Rows from block 8, named by matrix and row number. Rows with one number belong to one neuron. Each number is 128 + 32 x the weight over its row's rms, rounded and kept within 0 to 255. All counts start at 0. Numbers have three digits each. After the name is the row's rms in percent of the matrix's.
# fc1: MLP up (model.blocks.8.mlp.fc1.weight, 576x192), inputs 0-95
# fc2: MLP down (model.blocks.8.mlp.fc2.weight, 192x576, transposed), outputs 0-95
fc1.392 119:118118120114124160196102139106098162123094107184146079114151088194150063145122142149121108114060213148141148110152141123116123104075182119117105140134140137133104108160102136130176123110150125140108146127140093109149090113074112044179169163103109140098131132097029162133168100121146092097
fc2.392 118:136145089117107102001187118127109138162104121120109122116152121093105109151094142054153160132146067085077072108124162142134130104148179101083111115103112097117139081160123134128108097123077070116168070158153116174127115057197105166149140133075107141144158148156108092151104163127113099138
fc1.393 124:112153188127108181184141067173122129162129155119175135141116108178144144078124164151124153129075102095105114100152111122125070112125090143118107105143085117107135141144127205152137117214196155125079131121154112105101128173170138101147087125107142133114185125124147167116113072082133160131
fc2.393 100:245118121153142113142151117128150043170132155137160156170122163163136098153209111093106131080129139040131089086189135085131125154155115148109121110090141107132156119143097141109101109137068123082153177114139172150086089094105186106120103120120127111173087160092071124164084084105136124104
fc1.394 092:111112160114143147084141118176086114130194177134083122148138114136104219061075154162090139109105134117116102137106116112165137122164139175139161124075202172091190080171132155168085101098139140173111114123182115142068072158141150130144151144144133126138150119149093175129136066169141156170
fc2.394 091:165135165125157122188075138147120103075094157175091156128145098123117119137082095105102174142105172138113197112097147124124093097098067075115203136096059132112153159129128135083162122095130130143158151183125169074107132131156153146110125142124157081153149210141173169098110100130115134143
fc1.395 106:145131159151158129129086135113098088157146156148162124117129160112151117129145168165151095122124171088138085090122125113086115120171067112063122089144089139118114082126120182147167093048107118158168142094111118194124126186147131132110082208122125105163125136174136105150093191159126144118
fc2.395 101:132146070107176145130137170137157148133126154121113160143170129120138102074180115120152218129070117077132154102161121131146076169083135109121146132133138135137080137186124199111136135109174156216119148141035114206113126094098186184117121087156101116083184182117091159186093125101178135123
fc1.396 109:113187135132159107118099146126115142111135169087055123138101144126133109144106116060113104119116151175157120109142141255128216177106171151097140081077113176114129104121102129122135112091117147124158110078119167054125169123100154144157069183130112133125150143102092131105193138141101158070
fc2.396 093:135171112141123140143172109132161091126179156081126164081181148164157075130179152113134093118113137093098142115119098099141145169134166158130072071154144118148131145191155150176119148155164073094078103134096104131077097152150173051187050105124111101138085126128084182143171093074125125141
fc1.397 099:165074157094136127128085123145156107111173107123125099163112163193108150136147155105132101112126134087110128168157103094076145099081106080225076121125119190176099121137147085099166120113136105105127151110063105154156113143096099152176138097140158209178089109118100114135071108134165145112
fc2.397 093:175099093090101087102135089099103180108102170087119120055110149076131115151101136106124088096121169103081146090159148144088185163098114145115102119049151088113118104096144127142150126155116100099154114130183126100136105141168117138103140106147142181152130129109088047129118114099093185107
fc1.398 101:168114148109113169086131149123087118133150099058139143105186149102113152119133104132128174145224159174125144120142154128085073158149094120126147158161042147155171125130105086156101143141088057118138086150120119147159119071128158112092087169143109141156101156097076134110106184081120125117
fc2.398 093:153151147176131128132029119156106080096159110105170131099086130148087103153127115124116101160230137078144121179120158135125124150178151151121110108124186079102146098120150148077115101124074163084154146104120156112104108115133140157101132135168123168159134095138144179151087105134149146157
fc1.399 112:157144167139034184109096148134114105200160200116144095105131109108134153160135125205056113092206195148163108153149164096146115099144182111184088116113125180137113138135093156095188145078133046137119072141126162083107141139144132157077066094110145118188146138133168132165123130201140119099
fc2.399 093:183149124133197118176147149161096150068110215113160108124158082163099181126144117123127151139184159088138074120125152116153171185118151185098140142091108182166055147151133117125153119166098108119168133128150138135147081156106150085065095095086131108104042137158122145087070128163178112197
fc1.400 096:143110170067060139152105138136145117120163141164140108114084144132108096151130098136065102186156151147094175188152132117186141144128172109141133096156131125190151083137077075033224095112114156085119165129145144105100080145099126095178079157118088150105202096106147099154154105189126123125
fc2.400 109:127108195136117148074134083110134122184097168120124101135157171073121121079139113108129140084141139126051118124132134128153159111076108156154135093194149127142156100144133073167134120145135110137163117126135166106140114088141152096146166137088114174092077137067092132125111108124181174129
fc1.401 095:112144140146093149078143150141111176130118148107149127105123109158163113153142122210170149155141105125132105130089152083120104151188111147110100142104133104122148133119132123127119155133159106097128157128089126157194165110067168128106076165105103145166167137061117146098109141119193145140
fc2.401 088:189130100117193136163111120105189088089114101075089101093123112094170151113076067118171114121115142147134145150121154120113163111197102199115115164135119102100134119105118098142100151131107075092112137139128148169165125133162143123176108078149127121103133072131152083103142158171120063133
fc1.402 086:160121102134105070097155135126150171144112130164137130133173136116149157096156164103103137159156167126128071060143142129126157068124083169186135113169113124157058166099128110105148135121178179154106134129171070145045094092144103116106113103195097104038150183161171109119120158126080165192
fc2.402 106:138132110074150162132182162146108087166150168162106177154164067071106119065104162127091073162140108135112078072138118118069121121126107156207112144149164117133112092113143171099132145111077144105139179101108081122198166158143130127099089145137160132169143120185128134145089154153150103055
fc1.403 093:146181110119127161155108157108118141174125103166145113118135129128117166139157110139132123084083158127146119173111115128181164176119170098147130091110109104112142141106148115077096071107130120128129114156082167097192107095113112114203144149191200196170065151147160115133200155071097078085
fc2.403 091:066198126141194095126154108170113157170156067149176111081138110149147117102104151120150172105077123110111083165118099197128120180088107203160125123132129122088122197122123060174024173106150118141096123086132128118116109103113132124181168086122113128157105107110144097094090153115124141159
fc1.404 103:141124082163101126131028127039116169159117129220119138096114152137171137121185149122097132115136113161125092106134083128078135118089149124129141116092114115159125147089120135130202154119140184117120133102154139129128139144107040173147162135108129079111138105117217128175087195229163139158
fc2.404 088:071112116161185119127170117205179183121157123126207065112106100159135213135127122117103131090096078124153169124158143093100176128108136164160147080096123116083159139085126125068142194077065150173093071123104104097169131139141127064162129146122142099131131125110051118072054118162151125165
fc1.405 096:111078167101083159124151159135170085154121140140116095146149162192102132137155086141072131148088044128137178174095115120088101120105165075108155183108127093082127109120206152078153170097111136136082081090123144141100127121093110093179130124154162107219160099147103073130082130095116177134
fc2.405 099:123136150122171133147165075162110109059166149119127153130124093109144099153143126114141176161128123130126141171127084144110094162087101150157142127165129123109094123076096152140111114064141121118061172118152061143092090123174120142142148142173190099096142130154121109103166130119112187137
fc1.406 095:124157112136116124158151105181150152106079130116120176152160043108144145135162104101130120133117163112119197119122136096122157090117107092044162145137103161138140131132102119134189028071153111134136134141149130137115146166137143086062103145144129168123129132087089179134103116121126165212
fc2.406 091:140122142143128078119137092115164132119113096148120163079212109134146114162107131161138100147120142073159151137122121138132055087154129156164140136116157126118132073169156135162199078128105116123187144143035173135147169110183159147135068117165187140101121147178118045056141113123229090129
fc1.407 092:117086113147123144075151151150128132078180118183132092128135170142113111122110142104150074093142122085084173164119160173095131059079061130101161100131150177069130133054085141163136177124173134152133177117125116212137173159110148129191119187155110077121134123160156204101145107085156114113
fc2.407 083:118142125113102106206088135101130129150095090174118088107161136101098195160154134146178137124113123130146163113174174089108101136177133116117119115094135121117085094170152058154160144115123175124118150149083121122110146100110111119123171083070102116178102082142124076121215152129106121148
fc1.408 084:131122075119149158122120192107165120134156095118133096123124163160173088092122096172111160097161127153169144056123110060138112171170049136092133102093143118125202111120124092094078091152149161144131114136072117069162076174147137147071149133122116091116147132113105082143110085129189139188
fc2.408 111:140124096089102160132132139152091110148123088122119071094092116119170122058126156107099074165093135139128143110179092112110124153134063152060111074140108130142100183096061195126127181142038138163078141144100099100129103142120113136153106152153082185093116166104134121112098149090093154074
fc1.409 093:064153099142086153093144122089116111123104146126161135113152145067179089098140139155145173128097091170123154082144060135207103119211131055129121177084037121138135115129119080113127112117102119111151181088190113155155172084155115126129136142120158182092093139211111160146115090139102114084
fc2.409 091:123157141131112127121041113111145142151123221209146138104140134121133110195116148056116117135128089095151098134117099147122065104153118094202108131147127101116124132146175033107163117037176136130160197119144109077149138172105104140094081113099147136100115141083110118193170134117170190172
fc1.410 095:119138121139119154109162130139107085098143126068088104155128115107154121108146123148193114145074103114126110162125146144126102115180154077140049147094063091110133172132105175186163143121105077094132143147129071159148122106123075178162100183092141122107160218163148110100112088092141196131
fc2.410 096:111095124130134112122112150131129107152087119092166103170125157157151096082077169143138148085092091116122156119126097101134109107145109058147104097153147141140158151150137145043147136113108168163117096095117151166141140160153146127151132113118098130092122184094114071078145121146129126109
fc1.411 097:068161128104174115144117154128128133123124168077064116135177143146063157135131166208128093082099137130168118112163149177124172141158063074112114161127106043066142169162137162117094103123123145133169121090118123121185109127128150090141171098165133172152102136126175149172109103142094171097
fc2.411 090:114135101096108113127151170128106034132123147094166186082156172103138105144136119088120121080104122124102065108168109146117147137147105140182153156128089148090097168093141081163107070134215128104056121142179124168147144161108152151141132107134127102088160149145068116130106157147186087109
fc1.412 092:154151166119142130145103141095100165131118128156140126102156113090119130168146087150150168125133101136125144148083147111127153104089155173177143142186099158160132142093166147120085137149148085149156169152126181101133183116109166144077135084099134138169178096109122117109139175085092155137
fc2.412 084:119145192146146073095099109136072122110117056171093145143070153150120135126105172147115124111137112130142087108115106139120159065118147167081120143089088117127124181165150125146147177140063097130101123134152151114162142113162095146151099171118126139175152155124100077117100137105038077091
fc1.413 105:152132122135099098110155147143119153128155172172114135113161142058126167152127111091084126114160107194053130120112148202144094136150071086102158147087073065066209141123124155154129109131113123138107120131157150151145105137194110167112077127123076102147147166117179086077126161156140140109
fc2.413 128:138126114109058056099179149154134194102038137073119160128153157106148138069134154113106061132144116154202124163120144095102112099129107065097151135157146132110159166140113116139116099152078131087189117141133189092159131159157146104076069166165125128105148131135052069119116082140110135147
fc1.414 095:113152089101107135129174166173114150083195091109111126082182183101123159123164119150116132087133127129076166162088131066139116127115124172126105090122100132113136161159095171148131094173107119085106104120149146103139127127084111109160085166125107111104102078152188127166143108124108169202
fc2.414 099:094144139162127117069117120081175114171062225108104169133138067105141151145098130136086154127120120108131119087116236135140159120116100155069139148124114154115153096184117216076126105164093150126079162151093100116152170156118076157107124122058144113143088129104078070126101142100174098107
fc1.415 092:129131105096113142101100196168068208121098144154115185194111129095129155099139121084087123160118113105132165160151151134141155080136110092077183102171204096153112154165122126153122137145189112105090154069137130138104129096121074136112079147142190107150092136163154092159188129115046102167
fc2.415 089:118139138140149123179174131099143099110122177117108162094157066146143143158179146121115105143143121117199132117175073107140098073158123138168216107107107121143085168193129136070118102148127130050187166112113093153113135100178146100064102145115091122123074125105100156140125083149193162123
fc1.416 109:167113075147159114074065144163106136177095093134124128094106160113147108082152099039138144152150141143107136072133110110178170139172123155153116088123140187120133209151110113128142110125123130193120185160120117118172128125114141065125114126171125130095157109108154147148136140090167131161
fc2.416 107:117123125074160120182148109158162110118169070118161142112116125143098143120069135096158115169151123195112174136151212134152106111145137100136128153125148161103107133128147127130075119147089157145161114078147098122110148177123102102137098116061057154126061098086148117124149136176096099121
fc1.417 092:144128114137096147133095160096085145175120097133118123033157195050150125134117090137147120163146135093086103132092120160067133116089138156138137086116130112138250154142110127181159125098105096153102170134132209115064137125117126123128152101203060172180117085141130135138171174123138108082
fc2.417 097:163172065090137088100101062152126103066186146120112095155097135152122173147115093146135118129148088122136153178099118117058140121091149130090137193110064140127144123067149130092157132127120069174144120165129164082100124137142147107117068142086067160172124100150118154143104165111101099139
fc1.418 088:166144109096111165075100109140088128092089169136116093152124030114178111113184120201048137136140141120118169141150096152110140114122158146076142141177177198124148094101107152134066118172096164119164125118143052151137090139052162120108103131099101112113126175149132090096148166123076076182
fc2.418 093:093125147168169132145115139161159142103155111156193145157165139128130186160119070100119123098099144113137173114110118094131108088200083108157103125124119121132176103042125154112101120134159115063108208129171140151124141134092152124107121133157074136104115154156143145091101127092138170112
fc1.419 098:122135174094131105171120112137154086122143092114111083117149140159215171126091112148067093135154077160172113087083174132128183142093149138095162158151076131104135098146165025082115119122090145162199167114131108131104084115188158153115104139127097096091100140130086148106129089120129145086
fc2.419 107:082092074113056096081151122139129145225100110155137161048155069084138133084113124155166140115105094079145178103119132095131154136140138187168146182148122095144114169131121109064155127134042103101148127166086121062127126118137132160137174134157180092139065158104140153161137144136182169123
fc1.420 098:104086076102113121157197132133151129112129137122162160113081143127144148127173130181120092124148118140136121173130132133076128177079190126068158124133072095114168157141104074092105155132080089136040190095080137130076169155164074157132113141139166156103173156109154103128102117112158081163
fc2.420 090:161091059071176178132118166145134089125117131088114121103066156113137182116143131155093146099126145170212151104138131121119111146086163087057116159137096144070175145159077127188075113117157144111094202173169161122126163119056171066137152117100081106106138154084072129196134109096192131166
fc1.421 097:188121179133151124163184178068135161177149127159127144086111143104101138132168123110076140150136139084107151138164130119123141147074156103098139111125091077142134140164068150064125088121153138119142080145194145104112087147096141172109084138033110175109142138145127101017109178155082128187
fc2.421 099:109059163088079110104150144126126217153080060100120141100157115084082110118136111140166123121146135089123099087090155116087186072129135153047089183063140120133151077115163131141091072122136100110170122137121119142131132157112117123100160112112168175115099158126118114093155144147125152154
fc1.422 089:146124156167137095083095112142100150133088146130086170116146060162139088157115134172176161128061157052136117165030098105096112125157193137087110154078091159154103160160151096158117147134163141211091135117155138113087104097155109146110154134114109154142131108124079166110124166145129173165
fc2.422 106:092101180063123132084149082134115132167152170123140115117081079127127090089124144126176072147131139053141086092070170105158058111129196180160158142115118156083168108182141111142115097086127104166096119095071135134088120141112116112148133141128071114105158178153167127145188113128128139132
fc1.423 103:149130119126127140073125117049103120135114163070116113123122110096099173191096144101141166126170121115090138129108096084109148082135088144099142116118099162103138071147119128142119149194152145181148109144198120122094161154147092150124117143134150148049113141211114142077091104091155072141
fc2.423 102:119111052108152129109135124103158078082115133085152110199061135114161090091093113082073082103142151128155182131102076092148168151110140161171090152180083110135139147151126140058115147108168116131161142119128168115099169141162151182157160089147181116172128163100164126196147084189140183085
fc1.424 090:151129086118129147173141094179113131130113174177106059161073158101176118168164137190139101161095140147116090125087125112178104090138133134119054060164127113135156123145104159134130087126139063117100098120156082135195144095117178154121115149102129149114177157132130175178148084121093072167
fc2.424 096:134136106111132107121094108115099147103109176138103170180116145137120158136145111157101105162128177157126134112104107141176191106102137127177028058118127122104173143158138165158147104077117151088120025093115086189177149157121063102139168122116122111137075115216085138122130135080195165168
fc1.425 106:190170147138105099098188118129190165142130110071127111060090130157153111128115113165090115150143149097089109150142183155100152179150118131112138182169102118144163147098115117139135102173136126166117125111089163108142117176174151168138067184157112087154118115113162090172149177184110104116
fc2.425 100:077139100101120113182144143094197161055106117131149073078119139127171163094133202105054112128169142119103170131074091098099096141103175082148139097042130156128160126146116095118096162119098100115134147155084119129121131148151148133164123114115093115158127102173109147140199145155114114166
fc1.426 098:110159128114128095133096162167126147204151130108124120127127159124143124091099158192070124095107161165081119129078123165150149065111115097159097119116176143100136132142066164173117071198135187131151118121121048155096096082109131128140182102142118128098076106154098118181159062137142138140
fc2.426 110:109102103132088136157136050138132041098150226134125141162184065115163142141141067063130169129115107145149147126107153122109107066115075146154155125109083129082093158153175198092127116132112166109089128122183122087122164177116125061118137144144150150141175122103149111140083142148093110137
fc1.427 099:120116129160150106081166133058145083117148133086058093168105136133128168106114182152080210132108151132144143140130198113130167124123059085122136130135102150105095108158145136147114157153131181135131143149156128157133177105149054039149123160143100138119114147171119181150126073153141131084
fc2.427 093:123098132106143141088113109114189151102091114083154116160110130047085133140120149146133122135134113133099098124204072105120141160162084066115157143129167102133099087137108065124093166091163221154180129113156114132230125100113175089157095118099138135135083099122113048148110144075126102111
fc1.428 093:107170081084107145098102089051107104133130076126152128149108098173123173093132077040164185173140101153118130200149152134093080124087155165141088097175101132138085201105122110128158176128147107127124126144122099128119126115113147019116116146183127125082138135127111115077153093120126168169
fc2.428 107:123098148078108144067103166158134152104139122116134105111150176100094143092078109146081095141121149144154117109156175151156143120136134114051131130136133126132105135119133157197084140130142156151113050117126148159108147111091106143184172105044094144068159108143085137181171134136133066102
fc1.429 099:114096174133098124137149093138104099095149173129144127136167168111127204064154122086111187128123106116143093107131154095085120100091136191098118146089060162088172134112182074159148179103153110108101198146134141152131092179130174130138106054126141169117109081117169073118086058154051090091
fc2.429 097:099119108136067146119138147101082193108140167136154175081083170129173147146115181139142072094171172101129138157141140183090053119115132127086152101106188133116121153073075139135077101108083086130186143080118122153133160135094086161110115116133145141178125067116125120116209157186122140122
fc1.430 094:146130142144074107168058140185152093098143102114185119153067127123121114097118130150151091130171123118095108114187113103111126142090092168110110159195124122118133159102085096132108147093126085186116161132136124152144087102164124158074094185153063103123090100131108148082073142116158119159
fc2.430 090:155149053104133134139119160108116134090157089130149125137156121166175118084096123096154159128136105152116100141114092139120110128143136116134126104096072142152109103115143130091113123114227094137166068109104117112107120084145077067100097122158141144132132129133103130101083122152114175087
fc1.431 100:154136187087093157181160141117149126083164126106141112065095167224108136125157053164145132100124114084115140112086093100143113095070178120141189083086125145145182156147174106108120130094141120144134105114057112081119105117070096108150164117108138098119125095082085161161111154140123129124
fc2.431 105:136153080135096161189102153138177128157127140113109109079122152151179169064160134136145144182095166101156114134150135113162095127073093120098125130100122148133114122171075147165116119156154114093132102098126080122138120103101150171155111125190114138113134179120151221158132173140097140076
fc1.432 089:129103154113139063129138133139111115114124074151141137105138148148088162140181172067157127102127129138138143163138080081167102110070060119194137120159109121124146134009126121190121123186114113135223167140093142121158095137071112138131123090152122151122115146175114113130174132101156135153
fc2.432 091:107129135117136105136077077164112090127142142151147125106113139134097134126077152137112151090136107108134156166166139195125150093148059155129144088106115119166181184089129090118088133073088146192110116138178106074139117108126150151139138166098143133130116110086089114182133116124074124101
fc1.433 116:113140142133167076161150128090133188138135186134177170081136103103086151170102120155143124096125116128148118107105109193092117123093173166130123138143140114176104134168096139148163166135110126095133097142125178161137096156119106111119140144145131146089154054137054107162094136095130186094
fc2.433 110:115158112150104143078172146090168161114138128103108105127151125135168135129114147117176141119132106155121118126191165171095119073148142106124112122089120096091157056201178160109068194133150139140117104148107098071148074094150111182148140125139093118140142098157123127124145127064096119127
fc1.434 087:176084103116133115081126107165174210115066142129130143134169177118157176155104113094167196112140185127124114082107088086141193093103128154060145144126152105100197110109123155135132172124110099131109139124171099119108148160151139170106158119124123067145152088146102121153117172075060085084
fc2.434 094:068116184174084119184113171107105101106076084105143124153120144143116129208160111103083160091117106132116108122094170135162141128147171094137042131102143117105110161108112078127177117116120107118153081161061185062094140096122108142144091145184174127070174117141155155150091158111129220116
fc1.435 112:118097043141118158133122098072132113161154098112161100169080090087101149142110092124112155142094118109097105178087116160114132070097156160129105119129112151126114154128165170134137192140108102131121107164098081170183131114142135141116080146112127098125162069156153110141108111142170091112
fc2.435 111:141109163120097152126073126129124095135075154081101035139188113072152167124068122135186174157177122143159144137126093124127107119124167101143115136076156121134132160143179140137130122140117151163108178116184128173076071153140099118157128158119117189196091063117093155086060103128081158131
fc1.436 095:119189129117130103071142131129163126117220075088098120133109168180131129160139160134066132116130133143157140140118130101168143146112094124108098186122066131082108125175141054113073162153181133106138071128143103118131142067081111131114141144140174155096145164126079185129149111099073160126
fc2.436 099:168099209176020153151089125150136080121085097110120089128150181071126151128078146112127100140141113066169115126158128150169174183175127070135112156187139127118106143154098134116114171115126120081189100146101141120135119071137124164091108090171167143182076113086082168111130142103170098074
fc1.437 092:132102111110040155193113116187104223106066146170143142090142212174091127125102074114100150100143158119170103134140182137147105115135212125128135073140056180130138104133115113089146121161099105155121148221133111133119150156099121162085149144154088162159200101142142167074173132076085137089
fc2.437 103:161120119116107171126106101118151101164132132164102151041113125121161138124158138141156100137148131183084094147092141116147135149118223152064041074155139154082160089119164097132102127152144084177138105112076117162137139122148117139095148130094131163120096107164159116179142202107215120150
fc1.438 093:164115153087159117130123117093163091160124110115076101078117079155127099129124141213133135071130178176132094061156170081097114150123160175070169124152130098121191161104137118116087108097157116123115134125116121139162141165154163132089144119152108118104088106136077129149129074101144084186
fc2.438 094:149108113143097128145108149106072085150095108128114108085104115089186120032170125120097157111140124135088157079125078105148125175147175131084086117111100132150146166147117094157053144106131135105143131120155082076135150180209131142153099204170137134118141147130149142120161088181122110138
fc1.439 112:076149148113068159051147084125138053157144093097162147129083135168110159107133149127077118152148136140153097122168195076160116093136183150098113104099069100077111145091116191220165090144138055094095106181123125119164099159108100142117126142132099123101153098133139142067202102066189122145
fc2.439 096:114152113143146060205172089174083165105150082125149154134166089167082093100136103120056084107109119057115130080116114129114225134070099203094140156117107107140122143133098128121127136129108121128160145120113165166155064097109178094068105103083123109161064143131132128118118116101132152163
fc1.440 102:149158170109108166086158159114146116128162137130156115145104121102096141112122134098080122183131121089129102165123148150128125110166180121072172106144153063061151167143121113083124099119162083173141089138135164129085164149137098085101123161202079162095116162119126064117114182183122166152
fc2.440 102:113150101132152162119062119106081151126138085110135151156142159096177170094146074140118118160130146221138099129106137125127133121080130170060082192072089113125148100144121111181089084098140095136103122116104103140092099138126105142125161104077083191096135107154129109123179115181069078087
fc1.441 133:147111135107105113120190125116136043134149128098131150182158134100150139112157132123105069108155072167111122147119162177092080087120074144079142150213147135101136137130116130095144115139104106162134034102138152179143094135146159115103135094114132140159119128140074135151044114162129144115
fc2.441 133:122174079128084077138161111138122168156140134113135122004117082138123136070117138080184149074139134193093100159097128139109119199104119149117099140115205147110165092106141119197024145145130130143098057136133127144088119143135158113126111116079141129209112125084143111125098180053117135135
fc1.442 120:128127172145149124072173137124140147122162170187147155185128154082096132185161132154097110127164081111214152146077082128185146157156125146118130114078100074108159123189103139165137136159170126122127081120138097039102140167099154110066120127124141085111124115128125139124089158166042143154
fc2.442 110:144144183166088129097084162090207176129115117115085094124182145079125094106149148111116126098181162129102130072088101169071120187142155143150155162124105136126152061162144113142113147153098137102072142185095064128161124117126109146121126135137102132099125157194142060085155133198126078135
fc1.443 103:096159148129152056169142144155151100141100109141143129128122191207083170108148121104122092094078114139079085121086063094074122120154113125098126112179091054145138176124122159135113130154172130123168161133160121112086123154120150151140154109090096133165149096117186137131142133107113166126
fc2.443 091:170137143168184123113156142085164124166145103084151127178069204112120124111100138135149077097150087094162110066089124165098135112075131108136071112137115123125173114130176135121117198128144147102112118177159152143159108122136079089073145157125108154133120086182165132093147127067163147120
fc1.444 110:147125156132094179161160183113098111172141107138199094082154121157076112095083096164190100130178089125087114150135087113067126154094101127022119108143148142100130154169148160144144157101105105108162123116134096123094147151126148163155112103115110106158163168128118064164098136105169113133
fc2.444 094:153107131162143068163090129105169129131196152127121148129146157132163150108072103095153155179139131102162162150094084126112087115069108116133104099131140120125181210187150169102139175125132111173072087112131156127109133172203125151168167182132157174161118172126172148174216091145062182151
fc1.445 104:143099152137159193075087158121144114135188129084082047129146112140138144094170123134139173127154155103115192067119169117131116173123170121102117097124166187126162110183148139121130065146186111080124147122118080141128124194134127105093103145141090200131091072158124184152117092184101153105
fc2.445 090:105157118139112120172114140139152143158115146090077177053052123149115146174100107172159158109123195067161116144137155113128201153109168150098096178121150144110113000134060183120104151125105114123139149112139123137158113105132119128079160121112160167153106046217115147136159105107154084152
fc1.446 096:148204059115146132157116130149146124118160124073087106181122170113070084148107097174169147119141142099127107151195156083085102128138065141103122102078081123071073120092117140113134138136160168093113100150144156090168119174121169106117135080095142095040139145199073132134150057114109185112
fc2.446 093:124147147119124137143143105075148050090107132087056120131114082125120141157120151182037118145137082108116182093136086167102131135094128186112129183090154100149107192153121156206074108151123186144130123108168115062099144100150151123146097161151139189128158184138094139108135107179129108158
fc1.447 093:170105123154095171142135143162118119157210157137140194185132138083103111138153143105190099137100149137111151152165146133142149121099098098080122086101131106144182203064090122203120122134101157108080115149179129200071128191073102151139103138114145174091060143087153103177125136158076110099
fc2.447 087:130074164105151057151174095136184109154106126101096166057133116171143103128100106171182090077056057129102117149169151191116092134141121166172105136124142078131143191068100067172195130119117152172148101103053167190150126164182146166136134071134093178168153128098115127154170118134159171103
fc1.448 106:135098062112140164119156128136137114121119161115094163119105163146149123064120079136111169092144183100151156197152085124085106070075128107103082079113168105120108114154128124075115139203158139118115133133123099130090109149111145100111165111179153174156133201161150120109085117151169183121
fc2.448 099:147120100094100130099177193088127129106120122149143154112107133089160118083108097152142129098147161111171084082093133126191078083130129135086113126197147124139175103110143142195096101129104133133116144074116080101054137187125158150146158120170098124147116149154074036109155127128181145151
fc1.449 099:132172102113081149149154096146175091119113165093086106130144108106093144168105127105192155136162124161100130120177091137142183139155155218077111116138118126133175135172084126163087108123087103158145157140114122118046174111132160092139097157137075106199115164154051163149178139149133071240
fc2.449 087:135107079136122126122081103104118146165178087125084131160124103119131090198092158109194128140131152109133181095114202125130125099139131191191177125125092136164133112159166146136159157104103142219117128156095109157113159116105076137131137114138094142133056156136151088127155093192176140178
fc1.450 091:098151164133099133156148108106048139135149137083142159106139127082113140153101152131148122133083146119115198092152140124167152116089100160178137101117133120114158083051106168082112163133057137141100149146183149118056143134149145129161113139067179070107125162149139165071134083144092095083
fc2.450 106:184128157102174095078091070181100161113089148127085121062133102104122106107090146162072068131158146147151146097121164141114144097065122115179076034167138140070144144111114067187104150127188110121135114146091123159178159137141144119153145113090184142113141131174089168086133136050219111142
fc1.451 116:121184081150164150181104104120171141151129109179097180063160143136118131081181121140167135064129105118178123153130133168087188181114134102090123160120115146099153118112037096131083103094140146154097114121134184119099116150114112140075130129120101147125144113106151127159089131117152134168
fc2.451 147:150124191128117187125134084124067127148108094119163092083116101169143085152111154127131117195159142020157073096139108113141101125153110066066115115161143134149113177148084121113163107120125144133108113083068125127156109164186140184170124139210153082057143144146152048096089169136117150075
fc1.452 097:163087105099153099117045155166100120108136144161126144142138161128074082155093135101143099125096151135042162125121038124066098133116124104135123123132191150121130144104144126125120127137108115183156170154135157142099090187154124150175167135139075118077098148174063126082112167190127109148
fc2.452 089:144152093129155152126148151095124091139098130150132131107123173081101091127126150106119129113066077118165107090149125138077166112063105161088113135099053104070073155122134141097150091113129096160076189077193111079165123161147157123135217042119133115151199183095164145149076144145077159078
fc1.453 111:133161118103197120136211107080124154093173095121103127176018144197118161101147108083122140160125197112114122076128131162136122142163156089147106092141137146137131176101116105145161121124073155157133139110096092131093119158134115107092104177102122093095118127091122138166108149146118176130
fc2.453 109:123129107118129112111105102133151145122174169134085120158170177130105137115163065118082142118166162153099094123073104143131125134146119127116134143131116156091098069122158111134144108141215093094144142165129123115069121124188148107116142056132094138156183130104213141058058091142162116138
fc1.454 104:114124143132174033132159163119115081138205162115144151085144088039093141151133136160077162113194099117139132176149158157231106111114123129164155176160102127160120157145094123144133132131192115076115136123112143117106124090191169151120086147160113118128168122164098119118079133149049117120
fc2.454 093:076129100147141127131125108113160137130089158140067158174165135091124138159094104109092164125148175106153102143083194159175060115149181060126181136105146116129159105158192075132094100127117124127124051119095179064095131129096130164101112093081119093088133122127164110148043098189062123106
fc1.455 095:134143166118111133125178139071116130125138138124182154135103130146088133104122175138100072164154169101114118167095132185092161108124192186164175174144170057117156159110106125142162121124127077125175080228134119120120145136129070106159154107128069121111090127165152201105139158136092114080
fc2.455 092:120186167167164109140146089169086152130126088088122104176132123160125178085181159119169164170143071229126100148131090160098214165130129182185148106116107080141122122087126085127135145121145093160082127093115126113169130053142108112175180136136123113150171179104098073133117152116128147133
fc1.456 092:127112160109143131106078164098103143117152099119153106128121185119150090126118100166104158153108091134194095076166124149155106226140128119178132115187113088133069130103163093074108097126075172078141110171093197137145129155142121109117176176117125146105132161080187098196105172134106086155
fc2.456 088:116099190051125122132131188105144156096092140174126164089087161185122109132156034110118136132109136158084085141151162110123154155106122155150138107050061090138120144093089153204158164115183129111120124101119086107147141143124143117144153170183132122091167144085081098156056128101116102127
fc1.457 090:160100192149145143102140150114071152101098124081049183156132112144126129127093097133186167148105118136121122168127140131144134122099102157065093131203157149076117105142166167113076092091133131100132098149137144136155059133150128064112147094110140146108122162189143096135147095062100134130
fc2.457 093:151128158118098148165127228137139099080160124087129100096152118116139118153104167119156165138134117135120139096151131138073105151129155108147095131120100085138068195143105115174072129188099114099141102097133097164029086136084141160097109138113146126101148170106159054063145071136107179047
fc1.458 096:111094164098145158136042137165108154106142109104158086079152150114135121140091120144132162174118098137141171146094133128140142116102137116150109110150107128101153171138158160143107181114102155074162065149095122122137107154166165111103127082146177143148095135074111170097159059132127097153
fc2.458 092:170148197121153106074160103091088128179151095091137182106097135148056088127193172117086066149127111160129164095135118091126106149110138142169112056081146143143134153128088100153142157080155131127095130100113155120141135114119187123119074127212171141178095154142135119143102106141157183179
fc1.459 105:116139174139160112151204071133084127140160140157169153189113141143119123142133095138134139122098105154127087133077103145129077096115135139116089127173077127087150128137121136079168205116093140147140086111135178125115125133089187107094180149099164091145103181137093146131121075137151111093
fc2.459 089:126147151113116192109115179125113135130110131149149113051134131129142049166143135067126133093168145182116130155126129102103110131178163140124123156139152107124177179117172158165144182094160104184136112095142141132131171139182129136131127168122105129116093174094144100154085162215095120188
fc1.460 096:095099136106121117124109152161152082131129082121151177154106173158096135182081103171155108096084086153153168131179125125127124165102115153106157145132172073076091151107103089188136118115101149141132129162212165133105079179112142104170159116134132126147073143168207084138141109136117103163
fc2.460 088:134107097144187143118137079125017132154156126171127099105095187157180156192133130094126145060087105111083154165150205091118104175119148142169173097099108119095123153138134144084140097135093131142089159154096142116125135106152121122173174152080107135079215136110079119111087123114112095106